{
  "crop_scale_min": 1,
  "conv_stem": false,
  "lr_schedule": "step"
}
Rows from block 7, named by matrix and row number. Rows with one number belong to one neuron. Each number is 128 + 24 x the weight over its row's rms, rounded and kept within 0 to 255. All counts start at 0. Numbers have three digits each. After the name is the row's rms in percent of the matrix's.
# gate: MLP gate (model.blocks.7.mlp.gate.weight, 384x192), inputs 0-191
# fc1: MLP up (model.blocks.7.mlp.fc1.weight, 384x192), inputs 0-191
# fc2: MLP down (model.blocks.7.mlp.fc2.weight, 192x384, transposed), outputs 0-191
gate.312 022:138166162164145108146171181130117121136113166148134137139148139154148130118091145145119117115154131122154137148122150122086180123155125111099123162147110123151106102060120174107094090114084078139117092172125142158153122134116110125166153097129155089089087127106099136076123142140130144124149154122093112117127113078131152108121114147136110102145131105113173116157119139103108148145134144141145134124127117043131121163142115080118156135156148147060125109136148163137104126156121120108104121124108108128116106116167191132135137136123137130110167131108131137115111130125122142126
fc1.312 025:137110134115121137142089115120170090105158161143107168112127072154130091090110125129160146109121153093114163113147113130135099150084137091214165127119116075138121190158128167170094140145158126166108142120148142129147162136127099126122137108129154116156162073161124082151130147128111141096124145104178117117088133133130134119152073135142120116126120108126150171137105169105137089121120137127102103092125152122111148123130091096131115145126109126138119159155104140097131135150109100146131128159099154102103153165146112110109098122149102173148137126130126108106139117126139129117
fc2.312 013:101126138145125149138109109154128132141102127134154118119142153138143119111108134126083104105151119115140138139097123154134210072127096140100129121129129130087145187094148171121101089128106120103116147137132133150101154133141133142153145109073124089102148158132129151085142112117161120223089161161135139136158121093109103126140121134147138149142164116118114129120142130124150146104131151108132124085111141138107135142130128153106108123132131118111102121089120104136117117145135145096146114066140100224133084129146149117121136148093151125129172170132175142133115117111102137119
gate.313 019:111101121136163135149091151078165117110148155153143119109113124131110124081146125091140110092185152115130114160174147143157146131119151119146142116123129112103124132159101155161134080154147092098149096114123131114117105133145110122191114112133140103186165098152102109169142108137137152078133165140134130146136127104129145136089175111114141096149145102130124172100129153117162111129091116107155068166154134124119141150102075108084115131071123131137164077121134124086105107155140132157139129108136146157122127100134116113124101154120102127117126117137098102128150122088104137130
fc1.313 020:158140142131077158116142145113126139143141170111148133113146131144107088173152153105130135141168164091154162102136089126135144108132128069133118142167094128101075117131102103136185128124146132173115133139141121143108110122123122104130149133095116118111076088109109103083162161117150137114142113134161121140103122109111148124111113173104101110115155128101063151088163123124145144141122159128115114118136128092123171176119140083128126154129126162110105169133098142066140156137127176108109122137106124127124155163100128096110158114137148107177161149146136115128132163151108134108
fc2.313 012:140129130137125143133117149108119154122110088129162126124128161089123105129109104117074116112166112128129094150119130150135146115168130117107127107141050134140155155105164168115141133123101120053133165137095118099130116127146107144190100141139109102142147145099134153154132142100137144192113128165111169156109135110118119142098255140102153083119148110135120127128112166113146143142118145143135146140123133124107121128089109146090129148109118134165136126102139126142121096132139122113173138107158120144106105133129109152116104110132123133111145126084120114132156136117111139123
gate.314 055:113146136149141083161138162117101129159128134125086122088122137154133124094126108104191097080159148142142118112157141104118102136117141111101130109115126160109149106145128148113123111095120140083137078132143117096170165127137085173174075134187137115150110089157149139234117152116125142120129167101121123106131153106113120134147158123156145085131136148113120100133129115148177100148120120130099089131137129120127123138129120089149131133116129114132122144122151132109121135103115132131158123100162129064155151132098128120106124148131086120099153141156164116115109087111140114148
fc1.314 066:140146130101157118129165164131110137140128182131103155125103096130120110146079139120110111110145133111152143132138117104115133144137135078138137128137098107182157132136107168165211124106113119150126159132149114110139142073139112154150150148110139119125085095108158129134129192131115143114125159102138091123107111102112110120159133150144071101134124112110122081108110134164133159119133138135143182115132153104111144150130108070133167158149111116093106160110123102102124161119142141123130080114166096174133167172129130107126121115120115140157113134143119106123111181160141103096
fc2.314 061:150120111131108159133129139143156115141126155122131154143126134122160113118145127129070096164134077138148133114138152143147080101110120125136159118122160123134133153131115143137118126150101108087118182160132091122116156150150106097166131111048121132102130119102111126211131150117135164117084086134111114166114129111138127122115185129101162090121099090154110143113155143094107130115108154112121157114142114085118134147125113193141142105121128124150126148070105108159116099182116130144088145113124100160125072111118134137116138129163136114119133139143136113118183140123148100144
gate.315 053:162113112138141148106083096107113131115113108101128131139109091065133128154102120126118183139137126128097099148105096147131098130155150124156130096134130053145136188154131120168096113179121180091134156132115116120086109124144130128107088128139130167153155103136129113139136136141109132104124123136160142133121136154110102138121153169102185128120137115150177166156090114105126165141151114124126129133116134127093130116127108144090123166110115129139139111128129125131085121119144127122144081174133181137154165117159105131142132092128127129157074121109081096174161151149148112118
fc1.315 055:136097137130073148129166095126101086128127102145133135111130099095093155139157095148175163133148143119135086127098113131155118128077153118110125106100111057084128104131137115129108113151142149158139094137088131122130083171173134152135117127134104128126149131158128110127170115132131153133137164138146074129109127133125137066143117142130138119118176119142132185154190135117143159151125151144097172146112152139106134118142134151090098153106070142117124087125138113106127126140150157142138091174131199129128146134127107139148142134098121136120158143102090106132134130126120104129
fc2.315 058:199133122090098133110142121128150141139155163124083137098122120124114144131096127114117167141112146135128156134131150098160115118142100156123159143147171107107111155133147076118180137120157128088114154122106144117166076121114170042134120144088129110091113094100123114143129114115155150118115102105133118115120142144112155103135115138100159140148088161138159117129158140154140119116118114120129138134165157101110135114158121125123062095160128122094110134197157198125132167137109135132081142141116127137118124131168126147137150151153140141117130114146142115084103091109139138126
gate.316 036:115146137127169113135157168185134140123135100110097128145103125147158127102126141141119148134120147121144147117125124104133099100067129131133101116122115105129118151158166088150133148101168176207101088133158147132113147125118114165119121134140141129116107152126130142142130168103123136123122128121101060136102113116136098107166180091128107118138137135116130111083119096126168133069144113126141156117123141140142167130162139139137104111123103121096109168109136108088141161115131153130123115110144085217144134134129143119085108128114125142099138163130167145078094148113127095151
fc1.316 042:162142118139110141156084161156157137078144140096131153137123130138165128084107145155076094132124120125092157133131138125125115118130105123150143120144133106155146186158142110144113108099132142167132155121156143105103111118088140177112093125146145119166140174144118115102090101080159135121117131107148180135132115133103132152109133080103171135121096139101141141092103124111121140117093121110143094108114100198142148108117160173131108103130160122179124095143115113131122104146104119105175133107122123167139118123115116111114066145141102133118146138120146118122169119113119059130
fc2.316 042:122155104111128106109135163116118144074125139116144184118138123123157119127112118113127131137142119121136141149154120105137135120137156093165138135135138186119101132127085096124156098148152092169136101149155102110152141147107096048148098138184134104166118145124137141114114128130134122104133098133094159123076105114128143151120163107101127095123097178116099101114102176152107146116119110081149086126144113153117125078093133141151132125132149145171126121155105195147125119137127144128074157111135124117119112180140129137132080138109136151105160146149154151119148160119118082119
gate.317 230:128115116138166133190107118121145147122124091159164112141105087134130138122140134127133119090136091123106158175152142129142152154114055138159145116109170137122156124141101133149133135085125099138167143084165112124147132123095142172140103115127103149118143068131142083146097166059128100129124147145115108147155090147164117131107121125146139142116110114134110126122111128106141118103073161117129114150137153119164119153113091120109167136106145130137185095117095099122130121136131123164195119118156095139090124122115137132133082118144122161094111086113132143118140154114100126164
fc1.317 244:115178121147126128120129194103151123131120108099140090130150150195142121124117141121101109139103094140142103111135116173128097108144144143094103126130097144147134121124174058112128112138099106141125168146108111174121148128161144127126146128078168169167124177134137150150128111137153168163133136108153160096124160137106098125125192146120121124143124105125087128114138052146126100145145096137114117131121126157118146101118142141152132099142120115159141122120166124152113124146124101129121139074127140119154094076097132145122143151118182098127069139128107109147135154118147127134
fc2.317 278:122118148142140134181113113118142120140127110149158122112134161122131132078136133134137139091133136115106127127130117144147123129149127113142116123135112127092136105141127155124109129120147119137131116129136128128132120155132118248130086132072103128137151129132115125113133155080158123119141227134147125139135134126146124127143112139140115124128136022130123153134153129120189113109095137149132108140131120119152119124112117125138140112107134120124124123123121013125159120129136108152212168145163129122117119138145107135151123134135120133083127132119129149112125106095122150129
gate.318 113:169098109125107110131116100134152113150140078124147121128115103104142127108135119107164153117120111117093137132136131106124109143094125135169133095105136134129132135162101138159109151107179149085142063081135133098156131150125099147103132127148125128130112083123123099153114158091134118099096131117121074133156117149152113098158111112148137145113133134154131145131172149155128067104085123131124112142164120061150126169126121074158119148117122120087173107139094122123159127139142125185159153163154103127092094164157142137132092129153101130109149109155159132126124096123110172156
fc1.318 123:149121125086118117114142138101138105132141132134103148098134111145129105132102139087172138120129137103144135098129111115140096109141161088146104122130097179140117110161111146144176114113174130108122075132093116115152127139162089114114161126105140115114110099106155124187144168141161156112125147108136109105156149124103121099174135139123085128150127115129115097124174137206140073135129111156154104127155139121105150141117151066180105130152117097100118154163142131112135157112148154147109140132155097078141118173169117136136143138125128115145141151149139109116116113122106196113
fc2.318 125:164134127147106161146148127155120111150142165116111130098131144148122149131133128112079143097120125143134121126088133139139106115151098136098156136111138128101131146109123139093083105104126133083124157146102105129119105142125120191165110108082138107079105145093111146122146125096146147132150196134085109119162148106091142095166146137135132118188136041111132134129191117126164142133139139117118156134106121117101113130157125151101104155142131126111115111106179052137112129115141152098132119078153098172147104126158155148105129146126151111125144132133154143122112133125131164135
gate.319 015:135107127116154119133126097136131121093155159130127142147123110084114146165135142105181116109158148141136107087167090134150153155111140148121089132148111083103127104163156159100117162117127078086152155140129138144113135103112129133155135112125105102134122124091112164167124081142146136127130123121106160174171173129123202140128069115114152099137136130142095130128136163127136096119101109102110108134091114117131130096116108123112115102165161104169108070133101118140129168160110149098127157145113168090137119135124120114144159115126132071080148150128135134123103121154152154093
fc1.319 016:139122148112090149117100114099126110101112107119107102092138152119108122125141150111162167126106135131143153132159111123139108116120108091112161139115102116089141138098148117101105125139096158044153141141091131124141142135167135152119146118129137105146136115172146106167164116123135112147107123133176138078112161139122117150144136160163126127155136135125144154131148149136116122157142143136091145116142127066078151119118118109105151118084081154148121144147174132126113141143118103149152118168122200081132111124140138117126188135131126112107080087171126105167125072160143159129
fc2.319 009:106138123120146086110127113108101141119109165117145145136141131113164113148126097141132128139135133130138100086158108129164161119145137124085126134145114163146121078110134030130135138124086140138159159124106140138164150137112134102123139122077114136146135160127155140139114134133135087120155098113114136128098128134151153139099199102112032120174120125140124101138116160135122139121136099102156143139155118085088106078097140156145126104125131134113153118112167140147148146124133138137082155107124141091129135137140137150145126121092189102098122148130135145120134119124203114126
gate.320 091:135126114119041068143124129123126153132122105091099115127101194126158125115113137105131084112116115154142165120173149122063128118143116142138129109102147175126128135138138121106097130084111133128123134128168140110155144137107136163116122146159142140152085176146117135170113158116139135123092143114111161127154139142124128167126124098163145141110114122113118105093118127117140094152109122142127116124151136144163140156150100138171149154107160142153167121085112104135126089112151127125151136131138110081126119125087138102077056152126109148109149139154161133097149103101134101175
fc1.320 087:071144163144165121185112163136133144113122100145108133094160133153137087120125159123163110128143168095141149118128129139111117115112114112148063134137144174095110129140105105102110092112117109134132103139119177131109135101123111147143124128151132112161169161142131122187153143114109133138115149120163139135141101101133103109132175121146131120131096117105097131118095114135180104103121125154163094123116127143122168127110149102162102078117118109110117160120126127098159134139112132117139149104123121112147127127132151121105134162118116120058132146126155099069078147041133160118
fc2.320 086:152161159118140139124154137142150147129158120114135172088126107164132121113128148104118133130133137113139157120140150111143105103144103091162133196120109150112080086144116185107156112117158121130104131149120121130134090143092109086137128144090156103146101092123131101126134096147173138131171125105156156143121145106117135118125089127119086115167076116116096099091159143136175127129160107118140108112121124135111162115133151102140100095184156040134115128136143135133117139153104138118119150113092128120129104148159125148132143184111131100120109118160156157094109132095149178124
gate.321 121:126128106095107114089176136112095104180110143135115103134140163129108122128130119104155166109099139135121141106138111132150113124131158145126132136121086140101142081119145105075189153109130177150131140116143106122128141147135146129089150134132144150069101108136144138123104125133142099146133129088134130108141124159138103099134111123149065168141129127133077076137195115189115121115121115169098172138123134132132117132101180087145140145156135083126148176127141122113131142075142117141122126150138098108126143159146103118134139105116134121174096136138099125163115138188148130111
fc1.321 101:076117110109160121136112103115152140119155098122129102132115130128135133088154114147130124097090135143090128120185129129139120176113121157124150104101139116145151153150154142139140164115157148138146120093157146126144190122124160173093062139118120156169149128156158151147108135115082112160113146121137137108117145160162109176166106108126135160118148110143140130122066130112137066131104113102125108143157112185153125082114149124150129118094136117173129173163124073148147120106110094167153145129158155103111119103096127124136120136145128141095113116142142133115156090133135111151
fc2.321 120:127107104172123134128112101119121147111115134141157131142128129086136132154107134112080113120147090130116099161126137145095154121156118125096140147133160155163115136116096136106099139155081094077171127112129086120149137121118104064157098109186109118144129151103114145145107139117106120127159092154093158149128139128141141166079150120125158116115119187144133127134109148092093157143110141128155120154118092077150107146114075144121166151121146143148157102107154214177108084137127113123119150131103124128116105117136146138130097125148135123123151098088138131176143128127109113138
gate.322 159:133126107103158139110147112151093127176087076132122114159130095076131120149109113130121167123107115147118121114098105121137115161123135144143139132137095132145158158095139119120123165085122174100144107107135098118147178120129143151092140144142134135066108094102152141098117134116091086156092128122078098126150101157162096114151119133129088163118135136157125091161110138162117116117130114106137160144126128073109099145125100106145159164146144129107146132107122120141151147101123104125140134148157075194093115145170157131125133073169123117136119111138138145146098130150160154098
fc1.322 114:147155125132119129137146188168136140158146151126110134126109073162106134145143157116131106133131103117133114121112131123102091159106125128159146126107117119116130123118130129158079124118122095098122128120125150127122119108139082127159164125136151105121117100114099098193103121124125117132114107109096061136155088091141102095134191116168100104127122143112140160120151109138116098094135135115112161111116153128112138197172100082119121158111119077105125096109128137119142117146137177132122104066121129151112114150140183127116094160100122136112129115137179139118092145136153180143
fc2.322 134:161116126160132144144129132128145092138152176120120111095098173150146154094178145145133150143124132121130116135125133086140122092159097121131105127085098127100131085130133138138115101127154118148115196139106119107104063168120104142175097151161101147113111122123093130134139160079176149105113115127133105131140128110088127102137143133116110086106107147122116145106185102122141134138111148162128150137117126149137135130163162168114112131105113152101123121096137121063132121105169139141172123113138102131144138107118073142134136155098086113142082135169080150117145142134131163156
gate.323 122:152127107128129140112084127159130145138104047121160113175139122061117099133147143107133140122115125105121136088106106133144082130129149126161113093130064136110128128168149083114149164136152181118133078121128076101102156127132134154091135151132137157147131094130128117150134108117145141134106129138147149157127144178153108120103152147120110153116130124168046132135138115149118115096117108158108106141091130124113164146090134105137120140131122127160176129123102117101108118116146115110164145187142119110130118159132096131110121102148121132154124127135127123183136165173154152117
fc1.323 123:141112123091089136105111118109131131105128140154139173123182102122109122166120116115158119131139136104132144101115104134170127134127136087130129133130115168116121105139118171117188118151157109099127079137080093126133134179129117122134165107080113105106135109122137126157149152151172121120154133118124154124146145122128133105114114171118084140160126101147097130177162153189122097152136129140125089130147127115104136132087166081129108130153138159109107132174135121129125158143154161141109132148129111064132116165152111143150146119097156126163154154107127127141150122166112197082
fc2.323 143:122107105141090095143181102169088113141134137140094113105134157081123149132111113122129155097109140153146101136120155086142126116141112161104128145133143116095140116087127136080123154112108126083155113113097126088156113123154119161131140132141121113089107165120148139167125092102143117130129158126100102142154134131111164118161138118158137131151151105151157091102184154138145128127086112094105173156105147119090105117169129131097094092164117108094138113127167085149131155132105126085150137137146144123106120130154138162124143155077117095142165128169157136136074098135150161145
gate.324 127:173095128118107153127109099144099130150137160136149150131111135069112158152124131138127191121128144131102146146128106117162140140166130121161115149143136112089106134108117137119132157132162165147128119116134103112119085169116128140099130126119099121056108111090099126076135122116172114105132147146090107130127114149125153084140083146100109128131129110144146147155174152118147157090118141128140164143118116117136106140143144168092115159143142181108123101116106117113142129118156128100136148217140101189097145153191092144139118090139121133138146120127104168118119136144120114119
fc1.324 121:106133110142165118140145129116086123149122140138075138116135096113130111137101146111148129102123166111173124093096097100105100075095148104125073137149075145122122092109147116115158127138126142157127110157100117107109149111135110124099117161138128127108098116111158161147171151131130143151107138124120111128126148136110130131152124154153064141110137142132111099128120140165127115144133118170125140122101145127094154121154167060133130129151104119062104169121137145083134181119128155101141102152152098114135136166131135128092163107097108130147122189162123140154081145155139163089
fc2.324 135:100134153112110127163087141142103154124132176161056171143150142135089114145139150123148089129118141133161154123107144138117096137126102103162101121110166135101129151133138140106110096148098139137110172145126136116110126129122153125151150159050114117153145117156153105183138122165138132142104127138141139126120133119156129164065107155140108124162083056105100157143098128115150161144161130170113090107096148163085154112131131137113128118109128150124120147116126084107130118119116140087119105103098134132140158131132125119111119124105152161090143168145140121101086152088150127120
gate.325 020:160119121127098162085115117135135110097146135100135113143122110113116136112161115132152084111131122134103113119126113128174131144094184154108174108098079110051121119135171095135154135138184149104114075122155114117118135169161119114141109116152124135145115079136082107160142098114116125129098139131115119114151137118142134119145132137143090131145217122116118154132179092136146103132089149102115108128127146119133130171144110139127159139107131163118120114128130106130132128119174141144112106128149156090129137128104124105145149143116127153178197144146176137151154100166121136133
fc1.325 022:151138118098113151115127109110103134119089142138170150132141101136127180168101110123132147128148113101115103141119096141120143096150123088165142136143106123163133105098112152142156122171106100168149156125092094131129105139132103134141115154108135142120075133063105120087137159102148113144115157125124135100112088125112149100130116164127071100112096136140110109156169149148114151142107129136104153140135120127153079118143168068087140153130121122131137123113108164109119134136169159096127122182142111137114115190161102167123142124113097107155112091126083132148148193138125124138
fc2.325 015:156134145148114150154125154094140119118132134126103137096154123165140136106128123105136110127131126130148116127144118120143112121109094153182153122092163119094141146125156168123121105107081118095142232130088110150120118122132159163156110150051126145118117113131136095115146115109130135141064140108118141115194145130121144120144077154123132129130149131130139129119155123156159107174098137090101125136119147151106153146145135086091122146128109133119114123137059098133098123142139138112153102074152163123129115095131100149135130142123141098140094143153102099095165141128160161137
gate.326 018:073107122176130145165124090125131119102146169158119088114142109143116161132150148130149093136133109133112115127124128116149129145088155143095181102098112110084132097127193136084147106130157068132117078131128127109152124128126123126199152110110133099141123107194104109183123116134134157114157163147091140148118134094111164134105109131144140107132123115119125125124158121124134121104112148138106101118121135164155113172141139140103104123124097120141110100126149123128100101154153151149112126138123184088157102118086091146151117142094112125139165140133135117086133098123082154151
fc1.326 021:137119107120108128091093124111124112110131121095123142110106149130141088144109130104168081116115133158105127100140117093125083082129158138164115112128115130113130192126117119146113088158140107116114161146102114118107121148160109110140162146149147134112129164169114138161143121118117150128134107099138172102127151145101090088170136140113108138114145121144097143132159096140132072174135104121112142145103140215098128130098224151136107123135137147129141111120098134141086131137156128121132106130168157107120119136159100153102138162117107130189110136164120141142171140134136137127
fc2.326 013:102132150118077116130117145147124138105139143100137117099141134150088106134126134116135072091119170144129177126135135100107116145137087114102128113138126132105127121125175058110144114119094086130119150148115120088117140109091188154139132173135134119140121123125159140118154092146133150109126146157121174130132151121131173147114069152155204139133117133083132117145136119136141132149129114170089093106119139121135129120151097155120134140160130136141101113095150089115105130090143160088156145107147126100164154132091151091110107139134112149172152157162166106163130106141110086118
gate.327 011:097150126122095174137141131137115112104141127150147125102144081125147148128124103122130149120109118118151142148118058088111143107108140113094134140137145144201105134120117086162155126137101121169140144126135133193139111146097117092113070116143123090125111172124172132133113130123134116136149147163127143113141139125142154142177181100126142094134173135164179127149128115160132159144170141089143146122153071100129095114157133116138145140125136153094107122136161180101142162130125129108085139117146119147107125087174129131108131129152149153114109153119170144124087149150146151123
fc1.327 014:142095133159141160121112097144137186139109069148180112153132132146145135161121182143111116124127142124125121134139124148137143132113171110168111140112071127131118109117141151102109135158129124130137090139137124115089119155140093107105139093141107148140119083155075068145138140139135108135112149118146133158102125126143081100091121136139099138112121095154095120157134140111133137091139131149114123121106150071096113153116090113151163116136097061158150179129120154128112128147113094147108107150090153111109122135148108121105137115169109095133082078121122101118109175151145140089
fc2.327 008:094117148142134111161132074138127128150124069143132109148118137115152104116111133126117144104146114120128140131102146150087095100130149139100097127117143129143158192112125160127098116139079135118124110135112148181093134114150118222103122100119167141122148161143139128122137116159111130158159183112134135100138124122125123134147103125147154126149173085113165102089112101125125138122144130148127155092111126129119138133155142125117124105149130112124139137092169019119116135149110115105159101148128118170123137097142164104116135124099153125142124158124145093149083135109148168135
gate.328 125:108093115095123159129160081136154124137128087134178108153121109124111115097147124152118172137106116155052164159155134135138149163090115171181129152144133103139126171119123127139118156105156117152142138091157142132112120133113159139108141116127109141121144119132124101074127082118125093121115116153134105138141080176175117123141088107108136180112116134154128133117106141120113110088096137132116127141146122138156113127101105127136135122146149081144188131156076125129173150141109099159147137162122121164052110118137139131144102093149135139116111085120126156111116127145107112122
fc1.328 103:080119127158201132151137125099127084118123097135108124115147089111186115111088100147150181118140134125123093130092105127152114070126121123124080106117125113149168149123112112153110110125137166137156093124104145130122111148145113153114105130131118128106166154153182119163150177082118139138124164139153086110130120127116120089175156132109115112125145116154146124118112118148143120129124127119161142143131129133092122092129170138105062116127121135062130117159138117092130153166138130145155120130176104140138129123177124174137143115065124104103112138130104117146128125101131143120
fc2.328 102:171166127101092135143134167116153119105116100139110155124138112158099146124124139095123138111103108120116156132137130150122079109151136098183133156135122147127108139126132135136120127126124146138112121123120151145153111148122127223123119132058161136152111126117110130104134141131181141165110205139143126114130155144127137130122118101124095112164098031119122120109134125110154134148138089128143082136153129115103146122146118112116144125111153129114155120173134015140118127135146113116140155125137145126119101152189131126115100121130155138111101132132124132103105140115146137127
gate.329 094:067140104138118133147131128158115143143119084136133119146149071103136133149136110121136102142124077149145116139101130111142121127095069150136142140100137129106159129088140097136085126113108144084161145117112125123133125143118131147115137131158127123121150152137129107170125091102145111182080085138090112162178119132153116131111167112145132147101122155161130147125119118122086111152131141092128139136097140164091120131150126106103093090139127080111151071129132140145105162158118146121149098089134134151122085110106180166139113172074121095130125109136148143150095135150148184129
fc1.329 107:072141104141128128140115146096141108125131083139097103087130109138113135134117091115157112099110115127138099145121142128131103129110123147118130131093131138111171136141146084145109105120124152115162110105089145134159100140132139150114106105151150140137135129135170092185142151099151111157096154126134096093202139140136122116146169113162127154122152126139155146135102103145133085154120141131131102142156162151101137121159125081115098143100100099089161063160163115115115147130149152162144080092160107097124110116146148131136071157088135137090102104133120112139125098116111175161
fc2.329 102:163133130095140152152140127108120105136114159099105136136114110148115140147112121141119194154128153132105151161124112127138167107133124102155095129136168134150117118122082127161136119083138161154114151138156137121090082140131124108147125135214144128118120139108102142057125154121103130084167116143157103112117102114124111099129102124091144100123098183118121117139116125132151187098158107123143165139139112156132106122115149148125124134110132148129131148142118181126151132083145108125098112155114100143140157150159107134124120093127120108097098115090068125107139173097107063118
gate.330 019:116143091152082122132137171109141133118121081146165124091154127148128127137137120115128136135151123109115128160114167149139158107118107092073149138124150127129138071113077147092160111141142099151124060126121117117145123173108121124171153138109118111128105132175169114165127132115147119105133142138118133145122131129126110160099166152119156110116101099130059121140139126131106134174132147098140101171128146177134118112092161128079093132121122191118134109156136109143121076185118156149159102139142135101134107155115103159128145132074149128145121131123112133172137132120096142142
fc1.330 021:123110094151159130162103101075101130116111101126123121126125107110122135147119102162158147156140125178096105153144087113157099124140105131136132123115174098136150169118130116162095136169126132083150138086113126115149120118113096085109150159147123146140139137114117146163135150115104168127076147128119123100145134119145113104141170139112139117085129159154193144140089110098107107140114123127164112143146109158126100135112147106121117117104127118119126093166124170113091131129146104141154168150147151113149123079163098154121093136118062132143086080137103115160180104145160134142
fc2.330 008:115123114074118133133138120129120126120103080134141107127160094139106152146151112125158098154093151145119145123139118093137168153117057166134109140131156139123138044144150153133154122074150138136135097130120108107139094141106157111095137166199103142119132105088133102166136125110104120115089112130137132133151162159145134116135084122123146160096093146145126121170126115180117069123115135161119111150136130108153112136129120095175109102151138115110119153166081168122167143097160122144128180127131133098137121128100145165139136126168112110117116101132159130108133113136134134127
gate.331 189:150116134126145135159127106165140113166124106123150123144113132110137111103131155124089121093127097136116171129111146110145118122129112138152121153166108146107128180126135119111116136092154140119124101117148107116091154143114132160132153136144125127086121112076104130122113125099174130139118139138103096152153121135131118069148105117114109129117093120136089135109211137133151110065102117134163137126100124061135122167127121165147125104171151090123144121096104109124139148132124097111161170141117062189113086129146129129103095136158110105094156106145155153099084149108150156138
fc1.331 151:079103122142146132149116097160140138104158115171137138119102089103128126144144165128147110098142093124135167161081168116140150115143116116150136137086131166117135114131096136130144109128197139112118074125136075114140111143128126133136153108147108108111152056125111084126125160129098137143132112173081122161116116131113154100090104135125114130128092147138098122137090156115120153150116163173139096122091187138119125163136148150104124121139127127137141149131120133089092122092153132105130135134118059161125125141122105141108095144149128137153175113128143117118105179139093167155
fc2.331 155:190097061124136118075147100141122135128157147118109145120092158084114140149130161126127146117123134121139146156154171110147162124180086120127129151105160139122122130111088118116166159102143159105129136092128104108132093117115112090129144125104119143107094137122113128139126128103183145108115094164138142153132114153085159129116139097122148113135090145152099084079161148111090166133107119133142144157129159146102130157142158150101109131125117111134155102134135157087111117099152136098097098164135095131113151132129090128127098138086141130179144097151110138165127161178135112151
gate.332 024:136118172127138143138115127188112125158132169095099127140124121111139096089154155118077123113127143133122166125118116120114150115113090132139134136141146132126112150143119115144113120114095123139113209143134164130078124098100157143081103127139124133134104149060108129073147067131131130143128143161139128133129132149118126119174119110141123173149092132092124126107116130090158123125131137120137178116124118163137121137174097112161127110145132070096111134100140109125146130124124154075124140147124131208145124112089178126101130155139160139114127145119142155103109154095138077125
fc1.332 023:162116131091151125105128095143117098129143187162075131156112103127124108158145118116137123125146154102147148134132122128110154158092127105169157112129131105138141146158083173158186119103100093134120186124143132098135156109137126115131157119135108122098101108093123116102138141133090110123113110165120115132140117127161112154109089145138090139124125151110086105151119169154129158101093129114145154124107147114141154172149117072144196114136118135112141153133101119108148141090133164126125112121137074157134155152111154088121121111167135153157142109120130131112115202133113083140
fc2.332 012:137129132119132135138143111113115147142123089120101124125138148129112111136088152118133062109125156130143180112107163115119168123119086132093128143110206091119105093138108128132126120129102151058117090125145155119072128103099107118079167115122141125104113179138130123193129114142104111167124150130148131121174140145146110126132073120173138167130101125133130126142130118142136134113139163141121160106135148149133143159142154085137130135115132098105129133106142148134128159108114171137148079098102094104131152116097169112138129138106076131154183141133180148150124121136116151142
gate.333 138:101092125141138121141087070171105120129109123148133149116156158098122115129132144098154139119157163102125125128106153095138149106142131104152095128148123152096095108128080184085139127130151142122128085114106125064124137122134086108154156135172106085121151127147138119115135082127130115108136107158146153174155132119137140133092077139133135112112109163136064138135155188145157138099112129121140109128076109134102139141102167134122095113141120132134135109133101165114132134134093117091148152156105112115117149176144110141119131126120082107134182130136156132132060100126121144110
fc1.333 166:159188134119100145110132197134107145140122142085127132136117149146122110120098145141091098169116110138142155112104082123113081139170127121092149124146098154141124138115180073136148108122099148132081178168143119140126148133117134120123125163137156137132112135075108147144127147138141142170087111091115155111102143114107092132138205144101098116115115141114128125133120078146112130153158105160139143099127132089124117125121087159166157130145145152139096158089158134153127105109150115103112139083121101170163095104117145103136138117153122125131106147152130126109146135116168116116
fc2.333 181:116088142122095133149115101152129158107128099129122175152148121087111113091131138123132121157125165114106145129133124101149100146136092101174131157142126103100127153140135171119144153129140154126137121124139144063100136131108100186103128175121089105145156136147109119146140119107130125142080130134145143162136113133147136148111108123117114126093104098174120142129128175106130116110093130101112113154114135190119139117107166124132092106108162133150098137143091064111137121149095127110208134160130157109103127183153100145134117121105072124125156135166161139106125125133158152088
gate.334 014:071123127116114114151123116127156166132135171117187124133105129084177152175136122147110124127137142144132109107133126108094183081099100119120122131118126173105151104095138163107105095146151119120136155123128133090129126149110130098131155133130108109158125121109130151087169124151100102134147121157088137140148142125150166149136130114120148100145139115108157124186065134108143149116156154101167133154159086105132093140143103136185122135124146147157103112117138136150083061096141113140087173130136151094111132112100139175149086139124097147118153133162119124125136126123150131129
fc1.334 013:110117133139120141114140167103191115130156134138159099130105131161125142129127083138099160057148152099104154148155151152134099110132132102095131135138100108149129149115130209110132137079112101123128127120110136119128151116157135155147158131138146093140153133094154098158132089087141160141150141097141116095163134136130088135115154137128133131142090142144129135141123146094143111148082146106138152111162114164158110144120078117095153111121102097128166134097179137116135115116097090189146128105184119175145101147139130100139136136140130129087113119158132109172105101104127119116
fc2.334 007:101127096105135085120119104103112149089133146148123139155149128101151179137151106151162135128098099124140114128172143120146094150176112117139109127129186151111155081115104170141123143145104126120146111114104108148155123128128069074117134098147100169117137159141140143184096145108174111122096106125139115118099120134138159127132153119152074099121118139148148132124124130127100137132115104122163073123147106113084114094127156112150138104105152181106141114140122162115167121192102120094061159139120157112104160116145127143159126143123167141123133127136114132086149124112129120128
gate.335 029:114140131130169102126164152112147127121139179152117140109129155179143129107124111121169125113154140134136136134184126093125133122123160111126125110125125163130137091124109213152114119110130080144130073129128137162146165131123079127150127092138129104158096115141139118123123168132119117079161128088124121099140138088136134121136109079117065123156164133100152112119123163156140059140126114109126117120157098111163140123127115062154142124113139136102100155187141124117151149159111121149107135109126151087117136126127159115150148132118101116106181144114151137081128104134109145115
fc1.335 033:142124115124071171115097116129114142097130082104140105166114120112110144133139120135070103129130099147115122127118136147126144130136107148089170128115129119115138182147151060112154125138110152086133171141117109118098092154135198136151113122117136144115167138102135132116126103116129129172102140161111137143124130151124122130090153138126176135134135136148130136138116101129118182139126141120128124145116142175115110117166127219087119125130118139181155082099141124172105114092144126121141120122130118183131104084083098139113105131159139108122114102106089108164147135124123103142
fc2.335 030:142138144124145107118129152129159135154136068110117082150123145182129095118136143124165164122115139116123169108159123147124018155122152145158141104131108131162119137175119047153118147126145118137116114098156165132151144095131108135071124110111154138156121126175139131113123128135116147088149120074128123099149124128144100151151141101149139148163145126126155121106123076159111045119128080130130136125146130131143150143119106087181144122108118099145129140158157118127151123116130128158107152127134145088141143124135136108133105139149128144134096108132142107131144111137148141125